Rows from block 2 of a small spectrogram enhancement model, named by matrix and row number. Rows with one number belong to one channel. Each number is 128 + 24 x the weight over its row's rms, rounded and kept within 0 to 255. All counts start at 0. Numbers have three digits each. After the name is the row's rms in percent of the matrix's.
After each channel's rows are labels from the 100 clips, of 14976, where the channel reaches its highest value: "top examples" is what is common among them. Only what is clearly more common there than usual is listed. The data: synthesised imitations of 52 everyday sounds, one a clip. In brackets: how many of the 100, against the usual share in percent.
# convs0: first 3x3 conv (model.enc.0.2.convs.0.weight, 64x64x3x3, each kernel summed), inputs 0-63
# convs1: second 3x3 conv (model.enc.0.2.convs.1.weight, 64x64x3x3, transposed, each kernel summed), outputs 0-63

convs0.38 092:128097132094148125119133120109153106139144141175136100126129148181136133138109105069182114131129148103127139126104104155144126105096171149093151144101143124103129109155164096112099123085097125
convs1.38 091:136156114112116144134158097131127107155119129083124108127133094123153102139149099165122122125107089117127117142120103134076098211128097106139131146143146120121120158113087174169115152134156137
top examples: animals (42 vs 15.5); bird chirping (32 vs 1.9)

convs0.19 091:129142158131139143146118110152119140103201147121187139132129110125139125146097114111155183189121126100163117137104132103130139160155137128151141171102144143108142151130154144105135131156166138
convs1.19 089:084133114113128136108135173078125167132130107112122134151126162097166130120126146138088083122138118165092140151123103155139140096128102161119136112130091105152124112130070084124152148124088133
top examples: signals (61 vs 11.5); beeping (48 vs 1.8)

convs0.47 100:125152127106137123119081176122135133136127122106137113117136107129109154129100126140057131162132133115159099113106116112121134071137150146195129130111105118158138128147169082171113120150113106
convs1.47 083:143087113133143129146116114139107161144146143197125128131134144111155134142141119125190123123134150118102157120155109122117104133161098107068104102155145152094133090084131117113156145169139140
top examples: mains hum (48 vs 12.7)

convs0.56 110:136107143094108127157159103124097097115127153114098136126143126160118118146136151120120127118156161209162126139109119146142109138102176114186166146108146143166108136135128152122134139141145084
convs1.56 108:110152107150148115122075099146152140156141122140144147112106099138149135121100097143144126122117103074090127109140127137115141083150110143079111135185134114075144120094145109116120116080116106
top examples: mains hum (56 vs 12.7)

convs0.2 093:153139094114127131131137127141111134137113140091153122133139129153135116108143111151116107142123137095095193055174146176085124126148158156116134088143094125104097115100122127150098142153128141
convs1.2 094:108122163168099100110179136162157151131138083166110110127146126093129102134092152127124137100120099134143103175094106099118086156163100148108137133103147110140104164155138141120135129105128112
top examples: household (46 vs 19)

convs0.6 081:132160165138080126125164111127103153098111087114090122113100108169150121122124130108146143104159092144171123103119109134123124153122067117112088123080122119100112132114088119142139098143152137
convs1.6 101:158110156131133140142118115126127125103069162130165150119090163146132117124103168141140159153123166130105139151167132108094089147082157096128134160111125143149124103138109126088132087088122130
top examples: water drop (41 vs 1.7); bird chirping (41 vs 1.9)

convs0.45 084:142184090121163107130149138139109114118201106126113146116118139146160157155142175153103114122145133140101129096155170145145160150125142113112120151137091125134143101119166134129138125172092120
convs1.45 084:110128151139122127121132144143130123141111184116128095139146131122116129118122042154138146156149160126162097123130090113132130117121130102149168117137118163101084137128095135091144154102189131
top examples: clock ticking (33 vs 2); beeping (32 vs 1.8)

convs0.61 092:145117126122147116164097113130159132103165173161141161153113150151087122153188169138154172137145136118109137186148164127112154133154134119152143137126150115133149137136170133148109150118140151
convs1.61 081:103150105085125140093157174093138100127135112117127094099189082108157156149121130128121095124112117106141099079171114152141094123158143129134114159129138143114147124102102100131114152132153118
top examples: water drop (45 vs 1.7); nature (45 vs 13.7)

convs0.53 102:153167103148102120145120157180120165116106123143128120127121144119127111134125178131118150101120097124113139121142149112141163139151101162107111090088121097133131119104063145137156187139135090
convs1.53 074:138140144094130122101183136102137111117135130135130132150166124126108136106147075126159164122155146163128099126128077158094136101133107150165138148152129160102149121145154140189082141127142145
top examples: household (66 vs 19); ball bouncing (32 vs 2)

convs0.10 100:126126145094152112145146122138189131138145198153105156139141102146141124178145142118126161098122094104148134136127125128151108105157120132136126152144144128122158140158198106130110136104128175
convs1.10 079:112103103149129145103097136175100106142119090101124095106130099123135157125149128110159095166134135151099145104137116105070138161107176115147117149131126171130109115092125137101146167095148118
top examples: household (51 vs 19)

convs0.14 090:155144082103144136118130141132164142139177151156148142135123132165143135131125158139144133131132135089133153119129162151131115128162145140127131161106127116124147127171227114134130124123109186
convs1.14 076:096115130144137128133108136110121107132133121065106101085129118099159148163138122098152152152117092157123129158084090115124170115104133122113132173108169120119093109104090103125148121107150093
top examples: household (46 vs 19)

convs0.0 109:128129132100126118120122114136107112142110136159129125096080104115091109136124145132141139138098161144162122145109125127175109135148130163115115199127151138136194159146119131109140062122110091
convs1.0 116:125117122169102141096177136162175148113156084119130117140166142083137117122105153122091134122165106125108144145095092126093121149118122142143160112102115116119077119118162110092121128092133118
top examples: household (45 vs 19)

convs0.22 099:124125128117155142153158141152135151109201174129115129106117114125150165136122162148172169133171145087142127131135111116130144133150074127122100134133116107077138152123146114133157159132122168
convs1.22 083:109118152136114117087120153126153112129115092111135140134137114079129142181136139114101099176130112161062105127150134150123114164085179126136116120093127169138120109147134133140141129101138086
top examples: household (45 vs 19); bird chirping (28 vs 1.9)

convs0.3 090:102136141127118112133139088097122136138129101138128134115122098148125110070145147157089113067097141136123156139143132145133079154116078130162144129079156132114138129134113124111140110160180169
convs1.3 144:154122098145102127104135162165122093136143131108094095103129135133137136155137116129169158151124113116129108128114128108137149118155193081140126108159104154152115152124137159189111175104098124
top examples: melody (25 vs 1.8); music (25 vs 3.8)

convs0.9 102:115136134108170134152144127126142134121176157134136166148144130139150127149166152169155159153149120130163132151111131134130169101133121126096133169148119139127145123105212099132129085103115159
convs1.9 075:119145112150118100127117138136136122145168111090119113127141157118113163145132098154110097176146116126109132115143132130130103142117172113121113157104113126168087135145068147109182168115147071
top examples: household (47 vs 19)

convs0.58 086:135101122176097132116138125132142128133125166139101151172121154115166147148162139106153197097159148130141150169149081143103131099131156130138150109159139098117130131146159118154133101152159133
convs1.58 066:132111091091173108139138123080146063106131099140159113129140135141137160123117118124146117124084108094103095130145098135134135131159156120103107158106151139117167136124154119123104166080113098
top examples: laser zap (43 vs 1.9); machines and effects (43 vs 21.5)

convs0.44 090:092171120112090109134110147177132158149113110158116150117119118157173134134125204169111120098131136098133110105150144103133144142140107161093109144106081112151136122120147125150148139140108145
convs1.44 078:129101149129144116109126153107161127118113152113127094135139122123081116123117071140141160173175190143134131111118077135134155154135129124145160125135150179089092109111128167117135130146143117
top examples: animals (55 vs 15.5); bird chirping (50 vs 1.9)

convs0.62 086:116126132139139131098148171181122116159127190132108150117145128107128121115155101084149107127110154143148145104164134176153083138126135090152159154149154148153114112101165160129121105140112124
convs1.62 069:101141087132127135157161103095113057117129114130147118138124142148121171179094111101111155120123125115113102142133128088121145085145101133127123132082133107085129153152141095132121123140118074
top examples: people (49 vs 15.1)

convs0.40 111:120113135104162078130112158151162179182156133178142137143144143144144132103117083136165110135142161160126131135112146135120119090130100157144128125091131115167121145127166148152100123135145094
convs1.40 074:141104132123114152120155103135131120149144138095137090129115149144141151124131125124121180159097133099124127084153072079126134182152129100112116139142139141063121122110135146107182138117160112
top examples: household (48 vs 19); water drop (27 vs 1.7)